config.toml
model = "rotation predictor"
dataset = "rendered solids tumbling over patterned floors"
train_examples = 97500
image_size = 40
crop_scale_min = 1
horizontal_flip = false
color_jitter = 0.2
arch = "resnet_bottleneck"
norm = "batchnorm"
activation = "relu"
depths = [6, 6, 6]
kernel_size = 3
stem = "deep"
avg_pool_shortcut = false
widths = [128, 256, 512]
init = "lecun_normal"
residual_init = "scaled_by_depth"
optimizer = "normuon"
muon_scale = "match_rms_adamw"
lr = 0.0044
momentum = 0.98
nesterov = true
orthogonalizer = "polar_express"
adamw_lr_other_params = 0.00092
grad_clip = 3.0
gradient_centralization = true
adaptive_grad_clip = 0.05
cautious_weight_decay = true
steps = 12900
batch_size = 256
epochs = 33.9
lr_schedule = "linear"
final_lr_fraction = 0.1
warmup_steps = 640
weight_decay = 0.1
adamw_weight_decay_other_params = 0.05
Rows from block 11, named by matrix and row number. Each number is 128 + 32 x the weight over its row's rms, rounded and kept within 0 to 255. All counts start at 0. After the name is the row's rms in percent of the matrix's.
# convs0: reduce pointwise conv (model.blocks.11.convs.0.weight, 64x256x1x1), inputs 86-171
convs0.0 099 [143 153 115 187  86  66 138 109 101  92  92 102 133 178 100 116 133 108 115 135 139  77 125 209 149 133  41 117 116 150 128 135 134 123 123 123 152 144 108 119 115  67  69  97  86 128  46 152 125 131 110 132 130 122 109 126 126 126  77 115 158  83 126  96 116 210 144 113 110 146 114 157 131 150 125  92 229 133  81 116 206 149 150 155 106 146]
convs0.1 101 [113 154  63  62  99 107 130 153  80 133 126 152 100  81  85 152  86  75 104 121 146 122  74 202 117 150 171  99 132 152  61 136 170 123 152 160 145 126  90  74 105 149 104 124 131 101 124 137 109 106  94 153  67 105 112 112 125 133  52  88 143 138 128 143 132  95 138 155 129 102 142 138 147 152 109 137 148 128 111 115  98  87 119 129  94 163]
convs0.2 098 [120 101 160 137  87 123 134 158 169  94 115 156 129 173 133 111 163 154 136 116 129 162 150 103  99 129 221  97 121 127 178 152 114 120 129  96  94 181  81 147  89 127 119 135 127 159 111 144 181 120 140 104 156 235 105  86  88  87 191  84 158 158 165 131 122 139 170 117 151 118 119 142  91 152 118 117  96 114 101 162 123 144  88 133 144  89]
convs0.3 098 [194 113 155 213 115 134 153 114 127 103 106 116 132 166 141 143 141  67 101 120 101  93 145 156 102  75 167 245 124 103 153  96 141  87 150  47 129 112 105 180 115 132 148 102  68 121  92 160 101  98 129 133 100  93  97 155 119 141 106 141 162 159 159 132 170 175  88 136 119 143 152 123 124  95 107 107 130 114  83 106 116 151 181 187 112 152]
convs0.4 099 [124 131 130  95 117 145 106 195 130  91 123 115 111 133  97 123 121  59 100  44 118 121  80 145 106  95 104  89 190 115 145 111 123  99 161 126  81 208 127 116 109 163 122 113 147  46 112 139 156 118  70 165 107 181 130 187 147 107 143 145 207 112 145 130 142 111 125 114 123  53 101 149 160 148  79 122 142 109 146 155  87 116 153 156 103  99]
convs0.5 100 [196 139 137 107 109 176 172 113 167 148 134 147 130 108 176 178 164  21  98 108 108 147 102 167 246 107 184  69 102 127 119  79 154 112 103 101 105 134 139  86 135 103  93 170 145 114 125  95 118 108 153 114 117 153 118 118 125 134  84  63 212 141 192 140  76 106 129  63 144 145  96 194  98  58 115 100 179 186 130 139 115 126 147 103 121 140]
convs0.6 108 [153 151 139 122 126  78 139  68 128 129 139 132 140 148 113  77 126 181 158 170 178 125 121 171 103  94  80 128 126 142 114 134 136 105 161 120 154  92 126 100 133 166  86 141  87  63 113 114 105 113 136 123 119 125 113 114 134 157 171 103  87  84 139 129 119 142 107 130 111  81 123 140 130 111  89  69 132 124 122 135 112 120 139 164 124 137]
convs0.7 098 [117 107  99 134 193 144 160 125 119  80 127 130 121  91 116 137 119 132  97 118 139 129 161 151 202 130 148 112  99  96 109  89 140 168  77 155 141 123 146  91  93  77  79 163 166 128 127  91  80 111 142 106 128 186 123 168 118 126 138 128 158 140 134  98 163 161 125 205 122 133 120  91 137 145 148  94  97 106 137 121  83 117 202 114 128 133]
convs0.8 096 [116  98 109 125  83 108  98  68 121 117 145 111 115 156 160 108 179  76  91 114 179 193 107 127 106 139 138 162 159 143 168 111 151 143 149 101 144 134 147 199 108 167 202 142 164 111 142 120 151 154 152 198 122  80  38 109 149 139 110 159 103 138 178 124 129 110 156 114  79 107 133 157 113  86 163  77 123  79  92 157 152 128 132 103 156 107]
convs0.9 096 [120 140 139 133 122  84 130  68 110 169 102  89 143 114 225  92 129 153 169 146  79 115 172 166 136 131 102  81  89 123 151 110 182 119  63 104 150  97  90 135 190 158  96 144 166 122 132  93 123 134 156  75 122  84 105  94 132 116 160 152 137  87 107 118 110 100 127 115 175 119 132 137 116  68 108 116 188 153 116 106 184 112 134  92 104 112]
convs0.10 105 [ 84 100 114 158  75 116 137  69  91  87  79 103 175 183 168 134 139  71 138 129 108  82 109 165 169 146  83 180 105 178 131 140 101 107 190  36 126  90 102  88 165 156 158 154 152 137 135 133 141 155 164 134 121 153  95 185 128 120  81  92 149 150 137  96 158 112 173 149 112 135 116 158  65  76 162 153  90  91 131 161 166 187  95 152 130  98]
convs0.11 096 [126  89  83  77  74 117  96 141 115 102 131  83 142 137 126 136 208 102 151 157 117 115  81 125 143 120  84 121 116  39 164 130 127 143 126 137 158 134 153 150  76 152 101 130 161 127 122 130 115 114 137 141 110 120 135 133 143 127  68 136 112  97 139 128  93  92  89  86 153 106 115 159 158 154 150 154 116 152 110  98 176 136 101 151 117 153]
convs0.12 106 [150 127 124 216  84 109 151  94  80 143 130 189 115 127 110 121 143 136 118 142 161  84 162 183  99 114  66 105  73 107 132 118 133 173 154  87 119  64  80 132 154  76 169 134 115 127  97 167 131 120 122 106  81 127 152 124  98 153  95 141  91 108 102 124 181 137 166 152 100 178 106 109 106 131 128  55  73 143 134 128 101 131 129 157 119 105]
convs0.13 105 [118 123 109 124 132 152 109  62  96 155 134 127 123 129 150 124 129 140  96 159 116 116 151  89 121 135 153 158 108  80 141 137 113 153 137 154 125  54 128 176 183 125 139 168 125 120 183 137 122 131  77 177 100 123 188 157 141 129  58 128  86 153  85 166 164 127 130  79 170 177 163 100 131  93 135 102 100  94  55 124 124 172  86 129 117 126]
convs0.14 100 [112 168  70 104 119 123 154 165 125 142  99 212 127 151 112 146 162  70 117  95  80 142 137 143 168 139 103 148  83 118  54 121 113 139 126 106 126 118 140 119 169 136 128 112 144 158 168 135 173 127 130 115 129  20 145 113 121 131 131 144 115 152 169  87 143 116 104 101  70 144 145 119 117  48 113  96 134 157 164 112 136 112 136 147 122 129]
convs0.15 106 [ 77  83 160 109 102 115 126 171 141  55 162 140 158 117 122 142 105 110  97  82 109 161 175 136 106 122 146 107 119  62 112 165  86 111  54  72 122 150 106  89 126 137 133  91 128 149 109 139 148 171 119 138 138 151 123  89 176 154 170 141 142 136 131 191 107  97 100  89 179 133 169 127 178 150 114 166 131 120 110 114  88 128 137  84 116 114]
convs0.16 109 [135 137 180 129 156 102 127 151 156 117 113 147 147 134 152 103 103 136 114 143 198 121 123  86 153 111 126 111 140 113 136 152  91 162 147  80 111 149  96 117 109 143 157 129 119 140 138 122 215  59 119 165 146 128 104 104 163 206 151 103 115 146 122 163 147 165 144 120 125 140 143 156 164 130 123 116  62  63  94 162 103 146 116 120 120 206]
convs0.17 099 [115 118 106 124 132 200 109 150 145 122  88 128 134  94 125 182 110 161 112 115  73 156 224 197 118 158 139 106  95 176 139 122 130 185 227 162 136 117 178 117 160  93  97 159 126 120 202 144 105 132 113 148 143 109 167 131 129 148 136  90  97 149 122 138 134 143 144 116  69 189  81  95 119 165 189 113  76 146 176 160  65 151 128 150 136 149]
convs0.18 100 [104 164  99 136 121 100 114  90 102  77 119 124 137 163 114  91  43 149  98 116 168 123 137 105  62 171 141 157 133 112  91 187 158 149  92 122 159  99 123 118 115 184 139 129 146 118 129 124  85 183 154 161 158 111 124  81 164  83  72 172 136 105 126 141  88 112 125 151  95 112 114 174 156 134  82 132 112 144 135  91 205 156 145 139 116 139]
convs0.19 101 [111 111  78 178 123  83 129 145 115 110 172 240 144 208 113 110 110 136 133 187  58 122 148 158 119 145 144 132 119  52 104 144 124 153 145 118 160 158 101 125 134 154  70  99 110  81 136 128  56 126 124 135 135 104  92 153 123 139 160 192 133 137 192 139 127 143 102 130 108  96 158  85 153 108 138 148  90 105  97 183 129  91 107 172 163  61]
convs0.20 097 [147 146  64 151 133 173 170  98 153 131 144 104 146  85 161 162  77 170 108 142 168 190 130 199 145 170  65 132 158 166 129  79 144  85  99 186 118  70 176 113 124 130  95 104 175 129 137 104 134 120 180  84 148  91 123 125 129 154 119 135 130 163 104 123 130 130 121 159 121 102 103 153 112  37 163 111 194  94 112 204 109 152 122  73 137  90]
convs0.21 109 [135  58 129 124 176 170  35  55 153  94 202  54  99 141 179 105 137 147 127 100 144 142  77 101 136  84 142 109 152  91 168  91  92 146 130 110 113 150 115 125 160 161 137 148 135 133 125 122 194 120 119 147 117 109 169 136  83 192 147 110 120 158 146  96 110 119  95 102 163 118  73 160  85  73 103 123 133 134 103 114 134 128  84 158 153 138]
convs0.22 090 [130 125 124  79 127 144 119  84 156 100 107 170 146 166 115 167 213 148 120 152 136 140  77 171 135 163 143 134 105  78 113 164 185  70 151 142 160 125 152 181  71  73  71 149 141 116 148 134  39 121 124 160 104 144 123 125 164  80  89 121 121 172 102 127 157 151 101 140 133 137 177 129 148 133 193 109  59 101  89 177 184  67 110 134 186 132]
convs0.23 099 [115 163 117 120 149 163 167  64 173 107 144 130  58  86  61 134 123 159  87 186 126 187  97 157 129 130 106 159  61 144 115 109 133 170  92 134 102  87 175 128 196 123  63 155 154 106 121 218 100 142 136 127 160 114 158  81 140 121  60 129 108 118 141 169 155 101 164 148 157 104 167 145 158  94 153  64  83 183 117  99 100 106 161 136 150 160]
convs0.24 098 [101 147  96 157  31 141 133 137 149 109 112 111  81 138 131 110 132 142 128 143 110  70 134 139 109 126 161 132 127 108  89  91 153  69 108  99  76 103 109 143 182 118  99 184 168 124 124 102 134 127  57 185 149 140 126 152 143 153  83 124 125 181 112 136 165 117 149 116  98  98 135 216  79 162  74  83 135 123 139  98 157 130 147 121  85 145]
convs0.25 097 [129  91 128 138 144 111  95 180 120  91 120 150  85 142  98 195 204 164 108 142 136 122 119 148  96 177 118  65  95 105 166 107 108 122 158 115 205 151 109  98 127 134 129  96 134 135 200 156 126 135 161  81  73  97 108 100 159  97 102  66 133  93 136 121 184 105 139 150 105  96 117 153 130 118 180 169 142 131 132 166 117 129 182 137 149 128]
convs0.26 098 [110 114 156 126 119 163 125 152 160 137  73 166 184 123 175 149 128 163 119  69 132 140 103 144  90 141 139 127  98 136 109  97 129 112 143 100 104 153 147 128 139  64 131 111 131 130 111 134 118 136 181 127 128 140 148 105 171 161 118 123 116 133 163 159 109 115  59 117 142 171 119 158 143 124 146 125 107 128  96 158 118 140 219  74 172 115]
convs0.27 101 [109 148 132  65 208 153 180 114 130 140 151 152 144 108 105 175 169 155  92 135 101 176 173 120 123 130 142 104  79  71 216 113  91 182 115 115 135  67 124 100 167 122 117 167 125 134 147 141 130  97 110 120 135 141 142 154 122 157 156 150 128 175 122  88  89 151 124 116 119 189 134 138 123 102 131 102 154 104 184 118  70  82 140 220 120 151]
convs0.28 097 [122 145  93 129  99 169 101 136 127 124 141 129 140 143 108 152 102  82 121 125 155 117 146 174  55 150 120 115 125 202 113 126 143 151  96  76 151  91 135 140 128 165 163 124 142 145  84 179  39 190 134 108 147  99 127 115 132 124 176 142 114 152 107 140 204 136 161 126 124 127  67 113 169 136 144 116 174 113  99 115 131 138  95  77 134 177]
convs0.29 099 [172 107  84 121  90 169 114  72 117  87  91 141 194 127 111 114 103 130 143 140 113  98 116 160 152 106 133 101 142  85  96 181 163 145 117 101 104 106 154 172 119 122 120 127 104  88 116 137 116 124 193 168 148 125 148 190 154 112  84 121 166 184 136 102  98  86  94 113 133 119 123 154 126 127 101 120 126 167 106 113 133  98 150 100 127 110]
convs0.30 105 [116 112 157 118 108  73 122 181 165  86  65 159 112 100  90 113 120 115 169 167 171 110 153 102 165 117 116  88  89  92 121 163 168 142 137  91 170 103  78 151 205 127 133 205 177 119  94 107 106  74  91  76 128 147 177 142  99 140  88 112 138 123 169 142 147 176 115 143 145 189 104 166 158 142 133 106  99 180 133 128 151 124 137  94  82 137]
convs0.31 097 [137 194  99 114  85 121 132 148  98  34 120  80  90 123 102 131 123 122 131 137  77 118  86 173  86 168 140 118 171 123 138 177 119 167 113 169 131 136 133 156 133  96 153 127  92 138 155 142 111 180 107 163 163  96 161 154 126 141 150  95 110 134 116  75 154 164 166 147 112 118 116  62 133 145 183 134 122 158 114 154 103 100  92 104 191 157]
convs0.32 105 [200 134  80 151 130 134 151 154 118 157 172 166 143 155 108 101 200 142 134 121 115 134  45 100 167 145 129 132 169  70 103  98 110 138 107 136 244 116 136 126  86 131  86  82 141 146 115 128 109 159 114  86 119  90 167 137 147 132  90 136 126 172 139 162 146  50  42  96 172 141 140 149  98 102 111 160 154 120 132 100 121 124 109 172 132 141]
convs0.33 097 [115  71 159 124 129  89 109  96 144 156 174 132  92 129 136 149 119 130 103 132 117 181 134 105 115 149 130 110 102  59 143 107 111 225 127  77 105 109 125 119 185  72 122 136 121 127 131 169  51 125 141 140  79  96 141 134 132 190 153 126  87 113 175  87 161 104 187 157 126 158 150  54 134 142 116 171 139 111 139 111 109 128 113 121 199 140]
convs0.34 098 [118  92 143 111 107 138 110  80 114 126 136 128 121 131 145  92 122 102  71 152 112 127 179 176 158 125 157 113 133 142 136 104 129 122 173 126  67 202  78 124 132 137 143 102 103  94 167 191 102 161 183 155 119 133 140 110 174 100 136 130 150 102 150 100 133 105 166  90 152 131  77 141 101  50 140 148 164 120 203 116 104 125  98 127 143 129]
convs0.35 098 [129 150 154 141 186 123 112 151 148 138 121 154 157 109 133 103  89 125 122  79  81  99  60 115 110 129 134 144 145 109  84 121 126 148  98 121  95 182 140  96 167 111 148 129  78 127 167 145 138 142 192 189 125 105 141 104 161 159  94 148 104 160 124 156 159  83 169 119 234  81 158  68 100 164 147 149 125 110 126 141  56 109 138 139 127 156]
convs0.36 102 [116 100  65 128 143 130 157 117 148 114 141  73 139 148  98  94  85 137 168 230 115  77  99 132 195  85 125 119 158 110 146 118 147  84  97 115  98 110  96 103  94 179 208 160 100  78 102 132 155 176 100 148 209 122 143 166 121 165 121 134  89 115 136  98  93 134  99 147  81 126 146 105 105 147  95 131 124 101  93  83 107 125  73 127  98 153]
convs0.37 100 [140  98 124 151 109 132 110  73 116 104  70 156 100 173 121 133  64 171 100 191 135 138 159  97 145 103 111 165 181  49  92 161 186 128 158  91 165 107 149 168 139  93 151 144 127  84 163 147 129 125 118 120 171 132  79 114 133 129 120 159  53 145 107 128 101 130 151 119 142 119 129 110  79 101 126  93  88 130 119  79 118 134 145 151 144 156]
convs0.38 098 [ 88  90 128  90 132 124 179 121 136 143 128  81 154 101 120 150 157 118 106 120 102 153 146 108 120 125 153 151  54 134 139 141 106 139 136 121 122 172 137 141  97  94 135  83  75 178 149 125 118  66 133 148 166 194 152 122 103 156 175 144 165 145 100 118  92  91  83 113  91 163 123 127 148 180 130 123 111  72 139 133 110 106  89  80 124 143]
convs0.39 097 [139 108 134 107 128 140 106 120 106 125 126 124 141 156  83 147 141  35 127 206 153 155 128 113 136 189 106 115  80  93  85 194 170 135 126 147 131 107 178 132  87 165 145 119 155  87 188  99 112 119 145 135 107 146  54 155 181 149 103 157 150  77 123 152  54  78  77 174  86 145 184 151 115 107 112 121 160 144 133 109 158  52  94 139 154 128]
convs0.40 089 [100 127 130 125 114 143 174 160 154 142  77 119 123 237  97 151 101 195  81 150 206 131 147 118 104 168 122 109 130 137  86 152 105 112 142 109 177 141 145 138 157 121  84 142  86 145 117 133 149 173 120 146 114 121  56  69 169 109 145  71  86 160 128 109 140 131  40 145 124 133 148 138 103  70 180 101  62 151 149 181 171 113  94 160 133 124]
convs0.41 101 [159  80 163 127 119 132  95 159 175  81 139  87 162 165  74 146 137  95 150 178 136 121 195  99 169 165 128 142 140 179  98 130 121  85 175  59 106 174 163  98 128 141 141 104 124 172 111 122 120 129  96  64 127 140 110 142 114 120  51 121 128 131 122 141 113 138 136  62  90 153 108 111 142 148 168 146 129 119 177 113 142 147 142 125 157 127]
convs0.42 107 [106 111 103 219  94 174  93 117 147 112  98  83 131 116 158 143 102 187 109 117 202 146 145 118 106 138 105 119  99  87 145 113 172 156 142 134 156  77 145 183 111 132 144  40  93 115 125 127 149 113 113 109 102 135 134 133 134  93 130  98 167 154 119 110 142  90 111 125 120 179 110 139 128 134 157 114 113 159 132 175 138 117 175  80 193 122]
convs0.43 096 [146 138 104 140 206 159 163 164 140 114 157 149 152 129 142 145 107 123  98 173  61 128 182 104  98 147  69 165 129  91  99 123 156 149 105 163 146  96 178 137 186  88 108 112 155 103  98 140  92 107 148 126 141 176 113 147 224  83 109 163 111 119 114 130  99  79 130 139 105 138 168 126  99 154 128 139 160  96 126  89 176 149 132 126 158  63]
convs0.44 098 [135 116 141 181 131 126 140 100 132 106 119 119  91  89 146 154  78 140  86  98 152 147 194  93 123 122  83 116  78 139 109  95  88 186  73 119 117 127 116  84 117 114  82  94 128 118 114 122 162 123  92 144  52 121 109 146  98  88 126 141  82 120 115 107  67 106  97 143 180 229 149 166 122 155 126  90 129 139 120 127 154 170 115 139  75 203]
convs0.45 104 [124 100 120 122 139 107 122 129  92 109 148 121 111 149  71 109 126 178 197  97 163  68 122 123 112 116 124 170 114 138  94 117 112 113  78 123 136 113 105 150 124 164 114 149 149  77 127  95 167 147 123 195  96 122 130 111 116 173 131 155 141 119 158 156 118  45 112 102 112 127 160 111 108 127 139 168 137 141 142 105 132  80 154 127 122 208]
convs0.46 101 [203  99 136 153 111 106 151 176 145  82 174 128 102 100 163  99 128 167 125 154  84 122 174 116  93 120 209  54 108  99 182 129 164 134  64 157 122 143 138 154 131 139 141  83 109  98 160 112 100 114 128 126 143 199  98 140 156 154 117 119 177 165 138 107  82 158 117 150  65  97 152 161  98 129 103  73 109 121 191 103 111 197 111 126 133 139]
convs0.47 094 [172  79 193 180  96 182 115 112 153 111  58 105 117 108 128  90 134 112 138 105 122  96  97 141 159  95  92 109 102 139 111 131 120  74 157  99  93  52 102 197 119 144 132 184 154  97 138 151  98 166 142 159 114 100 124 129 110 160 127 102 144 163  83 147 186 174  90 123 132 119 158 104 133 108 145 175 193 110 128 170 134 115 136 136 116 195]
convs0.48 105 [163 118 155  47 110  81 121  85 147 131 131 115 155  88 113 133 204 151 111 194 148 131 121  77 189 165 146  69  93 199 132 115 163 134 193 103 141  96 116 160 128  81 141 117 121 136 155 152  83 141 133 136 174  77 150 145 116  75 127  93 124  94  76 165  77 109  96 144 131  68 116 162 153  94 143 166 187 171 130  98 198 109  99 113 113 168]
convs0.49 100 [137 185  98 117 132 189 165 106 165 147 129  88 150 115  88 147 192 153  82 179 153 112 118 162 113 218 166  83 162 178 155  93 130 175  95 167  93 106 141 174 113 137 101  56 115 126 128 160 125 161 113 145 141 104 189 175 107 100  75 125 117 189 121 126 159 127 111 118 121 115 117 109 153 100 174 155 133 141 126 149 201  89 122 184 188 119]
convs0.50 096 [134 148 112 124 108 190 143  94 138 141 135 142 142 171 152 113  62 144  79 184 143 132 131 142 129 118 138 116 117 139 150 148 169 111 117 127 162 115 118 168 131  75  95  63 159  92 145 130 175 127 143  70  96 107 154 108 152 159 121 120 113 137 169 125 149 147 147 112 103 139  80 127 112 160 105  63 130 162 117 128 146 122 141 141 132 144]
convs0.51 099 [154 131 173 134  78 120 106  46 119 107 120 113 126 132 118  97 159 129 136 165 146  99  99 100 147 122 120 145 118 142 110 113 205 181 140 126 163 128 118 186 131 164  92 179 178  84 109 113 132 129 117 160  83 162 100 108 125 112 139 133 157 117 147  91  92  85 133 134 116  97 103 172 111 150 122 101  74 124  69 100 153  75  90 137 147  92]
convs0.52 103 [111 130 129 128 155 106 117  87 158 137 127 174 168 117  98 153 174 129  95 134 110 144 168 130 142 153 117 147  50 127 128 167  90 148 197  98  94 161 157 136 141 115 166  95 129 113 115 134 104 120  57 109 161  83  93 138 130 107  93  93 159  82 100 146 112 154 126 113 131 169 165 160 124 113 135 106 157  65  94 104 118 115 141 122 112 206]
convs0.53 100 [114  82 123 142 116 107 123 130 130 135 163 136 139 138 108  57  89 131 186 139  89 116 143 165 132 108 130 149 135 120 126 105 227 100 116 103 119 104  75  93 139  93 116 255 153 149 107 140 112 113 118 125  98 104  87 105  78 118 116 154  90 148 126 130  96 177 150 173 122 117 104 195 103 102 141  86 172 172  94 158 160  96 106  81 131 119]
convs0.54 090 [122 120 163  84  85 115 103 151  69 150 128 110 155 196 107 145  92 168 135 124 146 118  87 165  53 170 107  75 171 205 125 158 195 110 126 143 157 114 121 133 123  76 102 124 172 171 212 165 121 175  98 153 141 174 171 158 177 156 135 111 105  90  68 126 121 128 151 141 152 128 138 134 107 122 186 102 101 153  94 117 180  82 169  92 142 112]
convs0.55 098 [180  97  94 107 116 123 139  91 152  57  97 148 146  37  62 128 100 199 125  87 138 115 164  70 101 113 129 104 111 124 126 136 114 152 106  76 121 115  80  90 127 121 122 116 154 135 125 135 142 132 137 136 177 106 150 143 124  99  86 180 127 116 129 140 106 110  69 106 155 142 119 182 113 181 113 142 157 106  96 149 125  85 136 100 132 165]
convs0.56 093 [201 133 153 136 115 149 145 115 169 140  62 156 120 124 132  81 145  70 163 148  97  61  99 140 131  63 117 145  63 149 137 106 129 106 211  31 185 143  64 172 182 126 133 111 123  89 197 158 101 122 104 122 161 101 120 127 112 144 101 164 136 163 107 120  92 255  94 178 146 136 158 114 160 147 131 128 128 118 112 102 167  80 156 118  85 143]
convs0.57 097 [ 91 106  77 117  75 140 155 120 116 118 132 146 129 139 134  93 165 116 176 130 148 133 190 175 117 131 117 164 142  69 119 149 181 110  94 108 182 152 144 101 136  85 123 125  95 112 109  75 157 133  86 147 121  86 108 124 150 145 116 175 113  79 159  98 122 133 103 132 164 135 158 116 132 117 144 215 121 142 179 168 158 151 134 120 105 121]
convs0.58 110 [107  69  74 108 178 119 135 175 149 124 122 133 149  76 108  98 158 143 128  94 133 133 150 114  72  49 134 108 113  93 192 148 120 135  98 169 150 137  90 118 174 157 122 120  94 103 107 159 181  96 114 177 134 110  95  94 113 149 124 139  91 133 141 181 155 124 121 114 193 104 168 105 123 138 131 141  68 155 125 136  90 127 137 165 100 133]
convs0.59 099 [138 143 152 174 144 157  96 105 151 167 138 158 139 134  84 180 159 160  94 149  77 120 101 162 137 178 124 154 135 233 106 184 130 137 155  90 134 133 149 140 136  96 231 112 106 147 132 147 142 126 126 103 136 182 115 130 116 127 131 100 128 112  83  96 100 181 147  73 109 116 153  85 140 150 152 107 162 146 143 125 114 133 121 126 173 145]
convs0.60 104 [171 134 136 170 106 100 132 103 118 120  95 137 110 114 131 102 128  89 151 104  94 104  87 124 120 119 129  94  76  95 109 107  89 148 101 102 141 111 112  90 129 148 106  98 166 136 161 101 131 115  70  77  78 164  82 100  77 158 137  43 141 166 128 147 112 202 102 120 135 132 142 124 115  90 114 115 161 158 150  87 113 142 159 150  76 131]
convs0.61 100 [154 111 171 112  47 155 137 131 126 136 125 204 123 117 135 130 173 108 146 129  95 112 124 143 123  86 112 165  62 154 159 155 140 150 138  99  63 128  70 155 149 110 105  97 109 127 188 157 150  83  92 135  96 119 130 134 128 168 145 166 126 174 166 125 104 173 101  94 109 116 211 197 109 127 113 100 110 123 159 149 138 124 150 199 105 159]
convs0.62 107 [ 84  20 145 117 125 132 121 116 146 101 176  59 151  90 134 117 125 116 146  78 134 118  89 163 180  87 119 160 146 183 152 138 130 101 146 105 136 125 113 164 139 129 111 158  94 172 111 151  81 137 113 100 135 123  92 156 110  91 103  99 131 109 102 214 109 220  41 155 127 138 160 157 139 114 120 155 198  54 120 112 132 129 122 125  84 149]
convs0.63 099 [ 80 117 152 160  76 133 162 145 129  64 115 110 178 139 148 149 109  80 178  72 145 202 137 105  79 157 135 136 127 108 136 127 107 142 116 125 115 122 172 120  88 100 104 130 124 174 160 155 140 150 118 101 131  51 155  88  98  86 190 128 127 105 114 108 146 116 150 143 105  73 136 152 130 114 197 198 182 140 116 154  93 108 106 124 151 131]